{"tokenizer": "char", "encoder_wave_strides": [5, 2, 2, 2, 2, 2], "decoder_drop_path": 0.15, "init": "trunc_normal_002", "epochs": 64.9}
Rows from block 3 of the text decoder, named by matrix and row number. Rows with one number belong to one attention dimension. Each number is 128 + 32 x the weight over its row's rms, rounded and kept within 0 to 255. All counts start at 0. Numbers have three digits each. After the name is the row's rms in percent of the matrix's.
# q: cross-attention query (decoder.blocks.3.cross_attn.q.weight, 256x256), inputs 86-171
# k: cross-attention key (decoder.blocks.3.cross_attn.k.weight, 256x128), inputs 64-127
q.158 093:110111143157135129145084119148148117103156163157169195160160078097136098124088218077157085161115106096150076081115128090226097089116096164141106052122129121175139129139155128130109165122113173172083121159153127118135119112139199129136135072159210163031136124
k.158 098:112076121102133156027107101154134156091125109146155137103115129152101127166164145072180117132123141188122058159115172137151137171134114139107170113124070143153073146102124174140098077175122090
q.159 094:071076206168131128190149139101123126211132176150149147080115116154131110145098125170052134160122117151136102080159089105116116086151149138091137129067156083107184095155149081091186139148106125187159147135075124128117098118128156139115104136178072094160105119
k.159 094:134046116095111100116117095132192095079145128173127102169063121148189131171078090113119111149134088130108100112101137122067105110142079050114165132165084132122135153185113192127099100110122111
q.160 101:114134165110152076135150087147116163172154131140118138169052109155119159126109096120144139127080138147168100080138136183070159181135084118141164091096122114075125123065051088158163085127109123185138129148207076098134087130185084100121099151156194088139122175
k.160 099:164100140117118103140144139118143159086148156138176162116160196109068113104171167123144090150041121091134200102141183170111061079175143083158101090118166058144158156155133147137113125154079120
q.161 097:102165085098120165123056092078114136134098103132086136124123177142121122154148133156154137164130187118128104097194124146185116128113143158095103176115111079106118175107123162116167153153145119089133121096137117101116147083123142187146082124126151129164076145
k.161 099:139114153142123090141123129090051063134085129174128121124089081108200098156127146092146144164120086127137115126142075159115131148133177154127143098088099123126076101103146159180088104099077144
q.162 094:143123109132113119111086128149154162184177121116123145165117100152140151124116118113154127106161144140194129131135078173141160158080151118096121133160100104163120125139133122069207116116171110098148133177152112098150133173087140093116094166150101140078165108
k.162 095:100151162097122125136110120143118124131121132112129093141099098180107114162042098095132125124122122159161118138131110135129149113175082091083121095158128129176094129140171162169137158146173175
q.163 092:144089104093151161124117099142152092107153132080140141146184183184180113095153149110127033106104130134164148117136107103185162104050144092115133102171133128151136134060138147153087083143121145081130138193088125147162135164096098145133112125073094129104140135
k.163 092:115176071088140132086113088117199115192113120112114122151107120196135118207089106169154099160075144126074120139145166127168141154111149136088146166178141164134184042111129146065167123105118095
q.164 096:139150148117097073104126131135151173128122063138144168103138117119171124211111101105121077145140159089113177155084163167126075135150098201128144082113152199143141107129167115150080137077049123105119165131136101093084128071147150147153166158103168107051109145
k.164 090:143139129131117193167107113126141132104162158166176128179155130172031175139101151099138130118135146159149179109060122125138080164086161141156105142094099138130119121168137082103099181143149108
q.165 090:170197140141145111090169118126083143131130084105121100102135108119145143144130112137185098115154069086174137134121151069146100111080144160075141189099124148091120133135114101132207183198091101134129123142113157129135093142143166116118141148099099066116170163
k.165 094:165099094099169130149164171127095229109115130152131117181143129125082086111086172154133118151144094091121135148169079152178170126156152100091151100153124138142144101101162110176088072159150155
q.166 099:137209116119117138112127152166114124143187067162106144094119107153146108157132120125138102177075096097117167134124133108116109155097081151172146105169091166132144140213123111105066151089137115165174088108161161145063108165171112095112132154146138114084173136
k.166 102:120097087098083136165191167103139125112169124112218149141132157154114121113202131157125063082159132135159122096121110107141131129119218156175101149154067140124106251128188127146085146143121113
q.167 093:152095134078121101150085121124126089076117064087108124156103201122131099188128141130087156110123074153050178058123073100153170157121114088143096097151103135087128124126141082123116199140103195173141113113074127103112120155158105140157177078171175214053120096
k.167 096:121140139110158122137040118093127149139132080185140113122142109099189128076195111146171126120105167102111106161136127182155105160129108112149070164109128085102184075137104099131145094131076142
q.168 093:108143122056149112103164160166134163159127168125172191150139121151079111128129074148094173114086152080065159159151091162124089162205154091101126184141141160073138098116055136172098108121092134126185169178101111142093110186104107154104108140106094136153115124
k.168 096:154114149156073124157081127111166109175125101099143184155110139112082137127225150129142142098114136146106114150131132156136153142157123165077075133128144152112139084120072110159119195165102105
q.169 106:103152136087115106103192103102112146122109086133146162078178098154113115070166070161132132153157116141088155186149053103076105114171117072118170179141148126123177052151135090142151135103169153193124187121118145131128116205118167115140131119175139156069138093
k.169 104:158118111137095101108072123170133132158116118082128097174098108120066183075151157153116123084176099121090102149144086152133133165146099122154082167139131102118127133109121155164080160147136113
q.170 096:140148060182108139137068126131134118110106064077178147107120102105084137126174100135181118168111132134109166102130121170127139107116098102085099171093094078174067182123212108127131116163095158121187112122160064153097161182169122097135120099099143086136160118
k.170 098:108103104146101130112077144074068048118097146146146151145105101132127134056159148116110094097131076137109119098174073109116137138098183123148102200138123111102089127144117102116094156185098084
q.171 099:132151125180108131163163067147201131159119110128111137122129097108160108145157135203078199163146107127121051121114150143106159131090140070113094135133195092106159109130128154099132125146093089143163117086108167128071130150142185103144120115209083119115137133
k.171 101:129183172151094177133149110051085124168115138095113120110109145139082168122143147129155153119164155093177123093084171125187155123100077138121120114116168147156153163120135205139121067148149138
q.172 103:107134092124101098160139130165083123124092117157109146065137074109146105142149099158192133074115119186125152137125138153090203139142123139115152114127129123088200142149159118100088098135128145135196155125128196110111096169176134099111131102129233126132180159
k.172 107:130108143127093067070136133104136148143117112121134136149153106050085124136211135130105078118129134069106079078128100088085109159183104132160123142112137066159071142186136101116063129136105118
q.173 092:073113152158080118151124124168131080113082126128107104180158165141131173127091113119122122114139149139129106072088167148104115102132127144204079089119128119181153137149129101130145117156068157145076126149148141081162072117150188150170143129107144157154133122
k.173 090:104159126154129183158094180083142167122109096192132123155129154130135089137083111090097201170153158080084087127123111128106128164086147143144075184148164097164162131172131139114104091107136119
q.174 103:148112126181083157135132101106154144125117165105088114150147163149148159140109134115138205155131152147139111136098161126153129096066099121134140140220154156109197131146064172087163139057083147144112148105157157163148115146145163089113108155157056111134178110
k.174 106:157139095148169163089212068102090112140112163120084097066119173182126128135093138098123133113157102183175088083135123051130179143194114107128166106176122128133153189135089212099134134099123153
q.175 104:124223072141122174107099086187080058103102129104110140174159119117120092102109118117146109144202128150134103184139126067076132132112109152130093138100152073149109060116132136145126113120175195140134117125174051142111153126085140119100129131144094171150127127
k.175 097:123087130121126130144133143110077135103062112168054100149106145100115169120081148143093172169168106096139174130123161110083165140125150160167126106123139143107131160196158189096162111106173129
q.176 094:096122102133138143117086191136175093143133163074069161122138126114171170191101135164107152090107127159156101131159093158171123124121158148092135115129165120124122102164184134105099053147174245162135129167115082082130110170186147124135151123077102102076143108
k.176 093:139120100123140140121133082108182094146078135096158124167132144134106100148160111080180140115128106151109156163158146127150137105093072101078145110098138136205133103152092110158101186145152105
q.177 099:126077137137145101109132090112184105157072134085081153084087136094138163087073093120138080097135081122149108110160109142128148160088123124093160135178110123132051220109121095099136163090116086163125224066152144132163088097110162127163150104107179165097131080
k.177 101:162134125149146127077131111185068084050186129114156085129102079127118161152048101066113131101135088138138126115055114137146072118117089154154145085126126105147121113140146172094127117101119142
q.178 107:111158151100168120127114138141140129091118166143161137171164179149162142084132130110044085100072125098148134101234118078102148077231084120148081127123096138100107126099188126145121126198142119059084146088117177106118085128148129129110165145151047155099091150
k.178 111:093132110144123102135068115127173125154156092182155154145123110103096103106197121119148159109148118170059155137094144118161161132103098163111110163105157121136130099136086125117141123144071108
q.179 104:148159155073140173100119145088073096153099111117164138152120130100136154112061121091113127136112171191208046116152127129133111050138086122109135076154218188097148123083127195104142139150131139111154101153129115111135102145143108167157154128120147194083127123
k.179 099:206092114132141105092120102167179060131112157128110089098100036135148150110182090108117149159163136095092153179097162130177103148132100119132105110113165102138163107158115110102144099145082141
q.180 098:120120189094193124113165120115118148159178140167144117154114142103162143137184118142166124130155181164137114122156217165135108139135120116173131112156131136067113126145156124163168111111134054050072125105139146138117151157101150143144066195122063026156123147
k.180 093:104124134155110122126133112190148096169133130093078119101174113126108109167110158118117140129090133174117132179093148114149170073101132142113150107098121188086102159059104132154119136138178150
q.181 110:104142072162165152101124119105073118145139108140098089121126152110183079064136142119192169075101124178133176106091161114059140090093117172163138127150147154122116149092158123100187061107097068050087131121140128163171145101171135154131149155064142112060114064
k.181 106:104125098093137130109124094146133091130149125083092088112093120180089175151049082106090075144152059129067108123171070201086148127122108087177124161135095138143115102167108141136111142159160101
q.182 099:166142147099138139179087142134151143136137091084151095135156096159154114197148144150097080094096042163142131114134000182149116139147120097112149119136071077209134115140107163087115110148161128115203136110088117131141082112120072109154099170198127147114120123
k.182 102:089095128111093119119051123127080130101133149117104124152062077070160093129130137135153091111171132134172126126107115160121093120194126129127112078106139093112105126126159148150130116116078093
q.183 098:170112064115182202151184113170117097162144107059177099177125189125106115111107154069115140129141131211089148150151151124106121107149085094132108163097089131092122115128115087093146136200136133102094096102166147074107133166141100082126158132135099164149104128
k.183 102:128128059125146090076120114111133079185142124166103132113138093127107064110143145092169160151090105113035177105140189109140177100125143102164145167117174144124151142099164157086142117127120103
q.184 098:084153178157134139117176115079103147111178104125131102111110180144146140137128160084152165159115134159145147179105126147100169102122174090125144137126089142124140055129196131206091137079110130114110152102107155122146079135113159170136124082124143125155176101
k.184 095:082137087119103104041090100104133167157082179104082117118111106124042091135132123144108117115111081108116142090160102132113065085094158149146151177107094149144076129072145126140103192115126056
q.185 108:139132125118164117160060086127101160111102140131186161185191099041109150145147074098138111094184136148139161116106130079085160080056103150137127206152094058084152128116122122185166165191161139079147122064087098160145112171157132125132134171060116160107139075
k.185 117:166144124126144169141096146128090140077104147178056101183123109118112175102068167159102119133100074176091150165116111103106189145095132167156138147130162101098131139102125082115149142217128148
q.186 098:145127113164102130145080161148167198133159163129077086127095123161181182125141159139085142090072132112152124063130121098113095169167113098168111112113154139126150100122136121096088113112105178150140101106154165134110148077159113186165121126193096108167148131
k.186 105:141143077189106111114145077129148105099177098130142161121111132116168155189189107112088149134152131126154154098137133076093180155142141168119130135134108119173092177094136128115107168115147088
q.187 110:114109113173107096052134137158182174146159114108082109164109105142082152101118119152124167150104072125180120146104187134167100126094139120170163112084141119149159099078159189153155130106143097133136144082064115086106089179099153111097139162146135162119097134
k.187 105:136142132104135113060120095120108098143139155152071077073094124146065121125133148104143103134071092114150121082153141123167168122138067178068097104118154107138159104131082140124071079151142150
q.188 103:185142095207116158105097134164196123141104091126152110108166155218082121135158127100116129138166169111146076202172144141129129099083150097123117163161122139119109101131122086158169154112137119125116123089102148151074154200113068133152095108171124082149174121
k.188 107:124119192167125093103156148111076199167096181143140138101075122161124132146090180121170117136111159146144124066146117063128166118172121143113131161132080138110157156078146152103150121061106182
q.189 098:118159105062121094124113130163147132167135114192136093170122131173133150128156153103123056114151103138186119172023132159107149119150169071148082156092139129152185136216140134095107146156185122137113176177080119108130143124151118137081156112132068181136099159
k.189 096:101114165106145113098074142159145172098105150107110144087138158140106066172073153098122135152097135109171138133122158036099153159114151140127162062140137124162130140107160131122131124113206200
q.190 104:069120177100088099136120106134105100129154138150066106134111093163135158046122136127086056072189134170097172087136137091105109100145148117130114229076157105100093133162178080107153092135166094094151142153184111137168145098114151171096142125129098119134148183
k.190 106:163110127156142089160111143155131135111144137083090210150121084082135109110175113113087140142121100136087173139155151156141126147134105115075133063116168159148102066184137122103086134143132145
q.191 102:190122145140128124104093130076174194099150163157133126088068055132125134127139129110128166137128111167091084143094129149173101106110121090087092121123087132128121128171151108118073125118059188070131131186128150161104139124136160136160143176133118053151178124
k.191 103:123161141152152129085155088084097127123121132148090165141075124173097159169145128084074124151122149210105151125126160135113091117099131095073139170175128170111091102125103119056105201126136075
q.192 103:119163086170135127112073097156133126126110116124134121109128141172162118147132060039073148109115161148189153127060136104109130131099126134193132162139120159190076105111087107156134150117133108120095104121087149130102106109139161133150180167124126064169108073
k.192 105:122132183136096109146164139116139178136115100105067092133158141176118033132117138124120106129145118117115080150091134130118151111120158129132110074118132086165169117134095148101009120137126126
q.193 097:159149155121115100045148053107074145164081137058114125105136142167121181086090138118121101149144193124126112169087125150128185100154101119158151181133114123163111133097178113118171094139124088076137181149116109083091136162157131123096076148132146169125162039
k.193 101:153124119084165069133129087095131102157135088149124148188142081141129108106148205102123105114082107114100127060092114077112067187077114135148084171123099174179161149146053101139181129112130077
q.194 104:204102142117127121080166104141144089162115124092167132105180116149169156075100170141073165141168123164167061160088137082092084177127160112095160100136143151179128127151102141104122116180132108094089134120133113185093138158093154102094108163106151060156108142
k.194 111:197085106141106107196077145070164124159153153126128084092123101128125120119169093085148107111107117115153087084110175102104069150150102136102155111112099138130127144130077160118141108112120185
q.195 100:155176138121144098082156112096163078141118148117134094127067118138078124117160120136135111097190115118174103106094099133154112153146188133142159134190149124189175095081108131153153128146107093111195185106177165158158115142131169105122127136157108106172088099
k.195 100:146142132130231108205135115135142107143151135135112095130115124057100093094105074102128116108104179158125121105144094093117088228093150098133149121134132122211105151134168114092157137160116156
q.196 099:072114137218137097100137107110175107122108161151078106109110117172132136138072143086149129201155144109132137091149146132200130152130123158120160124211115128132136103168146185083123169117131092131111134107140138209133192129137118144104138163158194131100164125
k.196 099:126128099132144115144150120148149135147227153124142123136122127185190109135134106129085103140134138120133199124111103123140125152064121108134147100150150155191188090060125099133170136040195098
q.197 096:195154045103151113144062160142118130096126066123140082138137139125167166105174111115150090153109119131113077138141174063056134106129116111194111144123155115127165143172172121098129195032123159085107137145159129157111177107129130154176109143111121152127078076
k.197 098:090127141126091131115103140175150144134114113069078144105140135171079167136146144066089075156092118133104068168113108162118137075126120142163155161172096152114150119146133118101056112118152072
q.198 100:154143013130140096103114141094181147148062128140131081083113166095154163129125089149152084109181110132114180117158161134189062127112217099129157099085025085158130207087099107165091191154170072151130147138144125092124146124161115095129144131164157166138201099
k.198 098:210152130156115158152109125126111095159149106131065124102097158089099113029145125123167118109138152105118149115129151158102132177161133137165083098163135145172206110052175154102172152130148159
q.199 108:144154084182136167053134162105152113130114101115138115100130143188108108131115161150119106106138194139086126133140206129144172108111157171098139037159091161132120137105123113088150115118121126129095067119129101164111115049123125093149122116103128159141175066
k.199 107:140157116086141048152153147135140054167190134127145120117120073170127066174098185127174150128126085091095136111146156128123097190137090149175136060103142154121152131136097070092210128142173072
q.200 103:168132090129145148142133145195168115147127102136141143108137118134100069071074194158111139102163180129127153126055171112061138160164148121116134122060091058177128161168100105150137120125154124076139104152171122157118095121121165119152143085183106125120139109
k.200 095:171108142157120116188166131113125106124082189127143133152115128131134133149118133159150095108147133102114140115109193205150176177123158117118156150038105107105147110169136176089115159137088189
q.201 097:108179118102142134108108105148081102149181117112125096081157118111101128132168068169179080117132124085173167122146118130158059170129143119131196096171131150108148147099130104136115145132142128148112106148105100106163084163079090092105071156126178099162133137
k.201 098:215127109097182150184147105154100148122111127103163093076159157120143140079143195108151173062149157145102132146138115137123154188139151082111147142127156101145042133133187085070087116163101105
q.202 100:129132061122149179207181130165099172119178083094172137090087102101167159122117110138152042108158194119119138099175085095117150110086133093129143142178138151161181116139070146130142099161179120151165109140116168120115146188110129133163157161154116127125122118
k.202 107:159137102154141150101131100155075098168145129152155092149124117100105144119127085107142070112144142138152109145162167130152137142124125174095161158143127115123078132080154078134230116136129074
q.203 093:108100149118095126127131124150165143095123111154127115145157247169129142161136115106126074142116101194108125141179171147129120099132121163134057151136106111189104111166080141103117163141084021149161097081141181126147118184153089128115153123159145089144174182
k.203 086:138171144101129140170085116153108030131119093168154094119151103088078106126100105143119148130104066099138065102106134108192093134100111144107107126164118099096166082101114154133101075020126128
q.204 095:161119180129152100120156100093138107132090138141198120152105165103129108140092087139156090068137083090115084155122094116097123113163123151181179155131154118112110121181112165120144099090111155161111127098161123118117104098148139142109112115139149206132093085
k.204 094:134104113157140090167149112144147126168145153125050135124132108107123166145133107150072135149152102139175137071171149122101137092118163119129066105162134115156148149111086107190085115123190108
q.205 096:146133145104151108126152218138182106201100121112130091101147094151143108142131136158207066074169142156139182171100133138156168174058098135177123133087105091129106160097110135135104124135135109060105172168108068093058108153128119128125124094153113145196077158
k.205 092:148129129152110121099064143091160116172164117127123141155127143018058106099153135082136146113090175132130123118126185107079119212127173142156157142148140147169180099099112109133146188107107157
q.206 099:155145084065119084084103126119180142096154099133148164103149105048121153103181136166114123110138140165100144182105144085142080123147163157107113124070147104082124160117157133092181173101120156123119141074119155141178154064118164089131130119162128147178102128
k.206 104:114050131162085185115122154128172132139162112086104142064104130106080095187101154093130146145160109122133158136137096120128136105103138096161161112185125091076075135160119086089147150167126106
q.207 096:155149118134161060164146140093142152173137170153074089147074149143100115157071170156115151077155178085115143166128146080119129081146119150144145088104110119139105145130125195149065075113101123162136063082087101134142111055137134073129134099131160131194156100
k.207 104:141116091086143104166141150110130124133150176193099103112096092149213068135184094115083180137168088127138153124145181176117084141187139112170139099183141087144136128172120099111096121165140144
q.208 094:173163106186090104106115100097159203106107159093143142094099134156128111127123058132155161143114111122072073166123098110152143150191179143122138129102095144156131158136097093117151128179093171102102080159136178095058133170149167114112112153147113159165193062
k.208 094:132145144147165144160163129127040048131153070159122107119118171189171069084128120113132061115210189133070144124168157177140190140099139113096119118083170195157173120120180120151161174134185139
q.209 097:114082165139149115085143119162115113142096116122092099157118106169106128122143089123126171120158105156120149133143127152153123084081135107121081177178091117131082073139118116143159129084122093098107180100103196100092111093103143102176135157151138194167141115
k.209 097:147168185099199095148161086151127176146123107096167115163127084120143103129145123153087061119099082122100094081125100107101062175114126136199092174129096145129145147126137144214194122098193094
q.210 103:103066134131105124152181150114098134128105116163111119148074162118136030060178097075132135112171180123110135118104111128157154144139115137144145184072124129135085058155109168145126128161219121156138147078119140162182133179111129165118120135160130085135109106
k.210 097:161200146132110156156138113113197159122186142119107101161168170109130090116095035135098097149097123164158091127159077159117144134082179136105147117141140130147164112132143158179101076171122105
q.211 095:134150142148128154062149192105142080142073157148140095095153179098137124108104091068149165094069117143109147175124145128188078136119166155128148071169137104124060113096080168153134095101115085163145033104104137051131109127133064127109123135172135109130145100
k.211 096:109152131116154073110152141119101079149126096164099138087096123126087135098135079182112127165178118081152151109184151147093093126134157153185127092174168166162140167076139159112115128176180150
q.212 104:135088124151138152147137124098093144164126108079140204104116119097128148166123103181124134113107114078145143167155091105110162171085120141123146160136142131140114097174113081111155074152126128130125105072124115145099105092130175121130132118133078153123129091
k.212 094:087207092144156158175165120154114113132198098131095108129182142138185134111130069081037163142107064163141174108107096092135129085172096111143121059131150093129122102062145082198169169133126112
q.213 103:105104114116137154098138112109172171084208149134181168109174141123151150089199127125111141109144094164139114130101077147041110171139100126131175104124123114203142139077124120074110183066159164151104086138143086208133186067140089096131169127132123138128205127
k.213 099:107159230078104099193128092135132118118113111103095113109142143203105158131133137090091182130190107100119118113121137153170156065156109121123088113120194161061120169181107095105146073098146101
q.214 094:111172137123127124140097158117161100126102142108129100083143129131113097079067173160181096179181132154130154159171168106096087148213106139128131165105118103137158141091124142116093108117153100119127139167127132126162140119193113110183102116163088137146090163
k.214 095:143107136098082177122155136185086102130094111126158159145121133165088183126147139103113087120155131130148142115095146133177107144079138181103116180082097147070105118187081137092147115052169104
q.215 104:180114137115169138065088157071105138085148096121137107068156112108085154105145111120128153134084136106147148129108118114125111187144105150115134110134120151098085125128140055137185169132164084166124169128155076145153062147084115108137134132127132143166087181
k.215 092:081112144106160152170044154106095118150144091069133124100078108093091083092104159128132140100161118081141150121093100104148128097130119132116101043087134106140105115117124112115100151119058135
q.216 104:110175158104118081157125138114104107143176154087142085156115127131141146113109093191113085152070112088079147099163143118119081110107144138108107128129178148120194140128084119177102091107069142149108124106051137121114131140176210092132132094184130160158103170
k.216 107:121126119130120185098129127148142087157103111069083102082129185088135086100147102090100161093128141145154104229151168104151123148086161173112148155210132089094168140124124072115086185118111147
q.217 093:109105132059090083098036140105152140131117105138138159173081136053165144200154144087146151161108115089142156090150089120102118102116132120197114132131116113063141182121154127143117174162157110108088142123157094188120156122094045107092126123157193089126052113
k.217 092:118088112178086134121066160125187166100171164104106114105135147110183138123120187125136134111097147163136095120103130097153134112125093122123106129199165138143199095137106110115072125065021090
q.218 093:139100096162154164065114109143139101135094141145079142115148124155104123249097106129132183156078095149158143121153122097210115132090160197125155100124138136117101100120157147148147163125137088181123098124124148136124090177135160094225137175146170064185128163
k.218 094:143116135125131111155057155068099176130139065172150109107120135136131130047127138123191143109137053089094181107134108101164112129112105129128068076082106129118172128141075175077073150101086139
q.219 099:078164129144112084117142108154098124167081092155187111162137132124137146145115103069162162121152114095138121154087100130110151123103149083183143136100112118077170163151134137165111160162157107098134154118141185157115103120105107136103146050082112109088079129
k.219 095:026099122150129134081114110130136148076108149150099086146138091161168085072099152167092081172100114069143153139150109135189128083130201108139129094121167156107115137113127141162179123167120103
q.220 105:161095136148104047132164067119108111147110129192124166154120099110153138113102125146122084130139119143180129104153088138198154175132160091064083099165140153141196144135146151145152184203166130148152179104157117117081080156198162056147121151177129146114085148
k.220 098:155142132151095138143138124111089148124139133128143075125150135137157078030118116137192128118086120131092145098103113105196108164088080091079147120052077128053193170140084122160145108100101148
q.221 105:147118135058135134171078146080140162123176073150117152118141153093101141115113124094129144121096134074192129150102177123134087130092066096071132130120179142100144121106170151161151207140138127113112141087150169095157152156194155052115142102121159130142117145
k.221 098:122095120146140178085120096131081148128156136119165124054155145115096143177144154091158103123136112152107077114122153109128124126104090136147096061113106109105105137102137139100117168062163117
q.222 105:113113120067163098142103112077124161193074141108232107123147145088072166125029088153132109146202101099094120151127101133138067125126130149181077104151087117065115091125156152172163130178140144159115174128116137154100126126150155084181103126107197150094093127
k.222 110:188103080112153183127140083138111143184147125111121101136094142115168114075125133144145085162112122120150150101096118153150147142040094150088037132125102151110163092080071132118188122128157083
q.223 102:160106088165148078155169196104131088145196116153073111146141097132113132169108129115081103075186171050165141124140112119174098165099107129120101102078122119147124189117191112137112112169148088178103074146152034099087113080151131145102082126134116098183088098
k.223 101:157106103127088150148136102119088114144143131135137084100156131106186082115174155108095155126113096124128147165133177178155129127154110164147105091106161072109106140131112054086055155143145151
q.224 099:173081169085189115113136086157097099108126094124069131086090089124065102178086147169119107120099153129159158186140175097063153088144082090129071147141124124081130163104164140126144220117136128133110136108133129140126138140113135149099168144149155156058091133
k.224 096:135213124149152103124165149119072165158141155157117130115127109116137168160053146110116140135185071154175130133074126168072149133155173128146132181150103123135095121100161155099086175089154123
q.225 102:162150072158113109104140125132104064164079108141149128135127102170175088170117117110128200100150124137138151145141161166107132118155169128162117122154075173155148182089149100116054155184151148096149147110172094156104192079171111136130148110160166144112131131
k.225 100:140170124148137154157083164122090152129156156099130112212148150171061165157130054126148110120137036106163133117108132108092129145146160127136097139111122159120111071160102145127136149126159081
q.226 106:099126140127134111134149154115095136117144089060110182128100092167156124092173203085186111131051136143115074100149152194077159125158121201082067121045137142135128106092125091060138111113146133139103104135161135160180119113129138096107094120160196156121147106
k.226 113:147154170099199109128158135106112124151154098091105089133090107111042134113153088095098115160128062113051156108170120063153171089139166095114124147082149113118158092123139173163144150183177139
q.227 094:144066131131110102139133099160155127164097146126186127129147186101147121142108084104058132101128109123151068133125102130111131124115116103123170132175118115114166121162143127054148162129149064098165182117138189188084128046145083052094122153132116147134096156
k.227 095:087117106128082065144090155076143135084139106152143132088115122142114151124176147097138071099099080123135116117026131136141110147153133136075115132177140085162109137101141124130122105060093106
q.228 095:103082110139073110124071117139154209152126178098073201123126136140129178149131116128138101173128134096134137133178065181102112156098146087126112090133146129118116175143171144161117138116117100092123154203106175118110129147155135074121133147110141111110228137
k.228 101:100151130094118088153149185124148131131117122132137153100164082107134168149186111154136087086098125153255126181116085091116113108147072074096146108147132165161147082109153155190100103108099085
q.229 087:165152146111110130154136109185158063085134108103091088144083132140126122171153201149119130154132108103138203182096153126088116177163215086094117126155076112155172204103132118148169139117145106073114144113106113117139123123128142150097132123138086144176100126
k.229 092:125166119103151196133083119118099185171146199095149110155178116159097152156077126119065173079145090104213104092071133087122087118182145117115154121121153099132157145130101126150121135118137163
q.230 093:148062080104135173115152129100200161132125137189167070136126125160131158108133155095085111121104114135061116112118143133123123137141124105099064100083102153095143102078137140063111075154086149127129129129138127190138124134111106139094079121133108047141128086
k.230 096:163085206134146137146143151143085065130103137147121145137162115142121087115123184163094130173092132139049126099185073073078092096137145122108117072145180084122173166149168098117158081150113084
q.231 102:105092141075126143110102065122144153176110072093132117125116136177148122128118099146121123213109120122115084145134101194127150155130101063189150127125158127109130118139143151087150182156133094123113174093156178180126154120174172160095141084118184134157169123
k.231 107:151114092148122102139140174124125122155136116141114168139091117145084162183179095064151083070135095108214140116125077145155131124091179139101099067154143167140087045077109111138117130123174163
q.232 110:144150100151153088160141120130131146081191205101203117109181089104133176154132160115103086140117160140136165148166105171145117094097130110119141146099098128149120112143107090152148097141129117110066106131143133150090120131132105090129114109103112110088071184
k.232 102:143113158067098171117149128127141097099103122133074116096074132135193150126107193114067191109129114094069129116144143111144128076055136118121153142162132046132093133128161131119161129150093054
q.233 092:152138092172094177131146097085183154099074115128189164080121124129092076165164103158091109118094143160145161104129119139102131155117131164099126124128152100133130159126140154133135127182142147179049142148200067119099129141151162119067130110118132172125121129
k.233 098:120111183122129124091195139176116137074145141156085079095084130086166140127131130188120122162139124103116158145117080117132098108109105091141150157145129179048157070138194163107138122119121043
q.234 105:164148120142169115128141193111126141087151145102116134128153097121078112179160161079165049081069119105111120117176118164101152209113146099118117148126075124080149172123134139162139177126143102096179121103127131135131137114174127103143068161159170142130162147
k.234 102:110147124104116058121157087109092153156117052158153155107198042128080151099094111121125171152105125171187153131205104124160113109096110121096092154153144110089161124123123098113121174113084090
q.235 097:091048138190136112145114180111089115122110115137091122158106148103137111097173111110158182076103140137115090119094135095158110152174148179068077104174185118095154057109195145124162133145138125108197145128141110108143101145055090102127123114109146132108113167
k.235 092:137091098112082171127169178145141107133145067152169181146144113085101144130179125148134105150119146135146093126120158093184128149164057107118071104083180097159139165149124069161101114081160182
q.236 106:187144099116145106071157122091143117152091145183116140127106154190167093142157075096115143111098108162110158102131118131104008104099090166106106147197127198119162117067110118112097103187160143170126091143111090136126140117157089083113159091100116087120114138
k.236 103:135152158087134142153112135155139125121173145162139102146126064117077123094114115141158104201156174135088156106125139112063122122164173124108101125089100139062058098113150149115165120120139097
q.237 101:200144075144141182123108130108143150059129166104122154117169173098168146165080155052132123096114113146185160175153124105173086136160178099099152078171155143091131152125126138099072169131149123108072083114172186180119130105072136130133178119146105181124143165
k.237 097:135088136150124120123206149151146056103086134161143111124133117140181137174058123190142121124058135124141092121139166120131121149149139130111154110052128116176115114143099113082116163118134132
q.238 107:116106127140126118132162157113061107114054082119141110092118132154139094057164136127116104098124143124132108061146121065097120150093129139136123116110173136087137096144118152105147137161107113160103106106182111118152136146125094159110118147160125160081079109
k.238 100:111137120130126106090105087089113084103135116121156187096132173105152079090138122111145128168208073097000093118085159138148106131087077133149062119190117173094115145142145151138095142144128170
q.239 098:126137174132145047155166125189101117064129128110131168169149116093138133139165070144101130107182086164096150099151159102153074101168136114163083120105137131128133120099122128141106141179180136089193115079150161123118100102140198173094137174184089105143109123
k.239 104:175197133160162132142116099078078087115131118087114165078187141160171083114091181119125090140082098196169139138090154171144136169106044091134090112167091130074167148153112133183086162085150150
q.240 099:176141089061154142117132101181151135091117151164135110120094172154106078089104164117177177135132100114136126058142074169116148150102120113124125151086119052114111124096150132114085153122167121109151141120175064170116152130131174130091133168175152168100122137
k.240 093:139109179135120130105137116100063164102118098070087160139149090144132178089121139094117110096158128158139101228123082131119085148119160158126118132128198078125141141150142051137137122117129130
q.241 099:203121156122191144111141133173171096128129082124160178077101132135081152138158148072116104129157096183137093125124173119128157121135161154182088150157060145069141124158169115149140133146173129093072171121118104175120117075141133051095142131121154140175070093
k.241 099:080134146168100176128164171111109068139116087200079153114133114154152132148054192138090077157073099098147170156141112146149139148121157120150130163178153112191138152072123139086086113145098093
q.242 095:149135136129124163069099182112100143101096179161138106094137091176126149165121134143130058129092111138172154076135124181125072105103139161153164144126138086154112095170110127074103113130146126203135106059162151118099142086156129087081131151095137113096191121
k.242 091:133083101111175054110157091152158089121193136149168107146137113130145147124134121124159141091102172136115171158146104153067162134161152118105125114118115139106139132135139108104126093114102079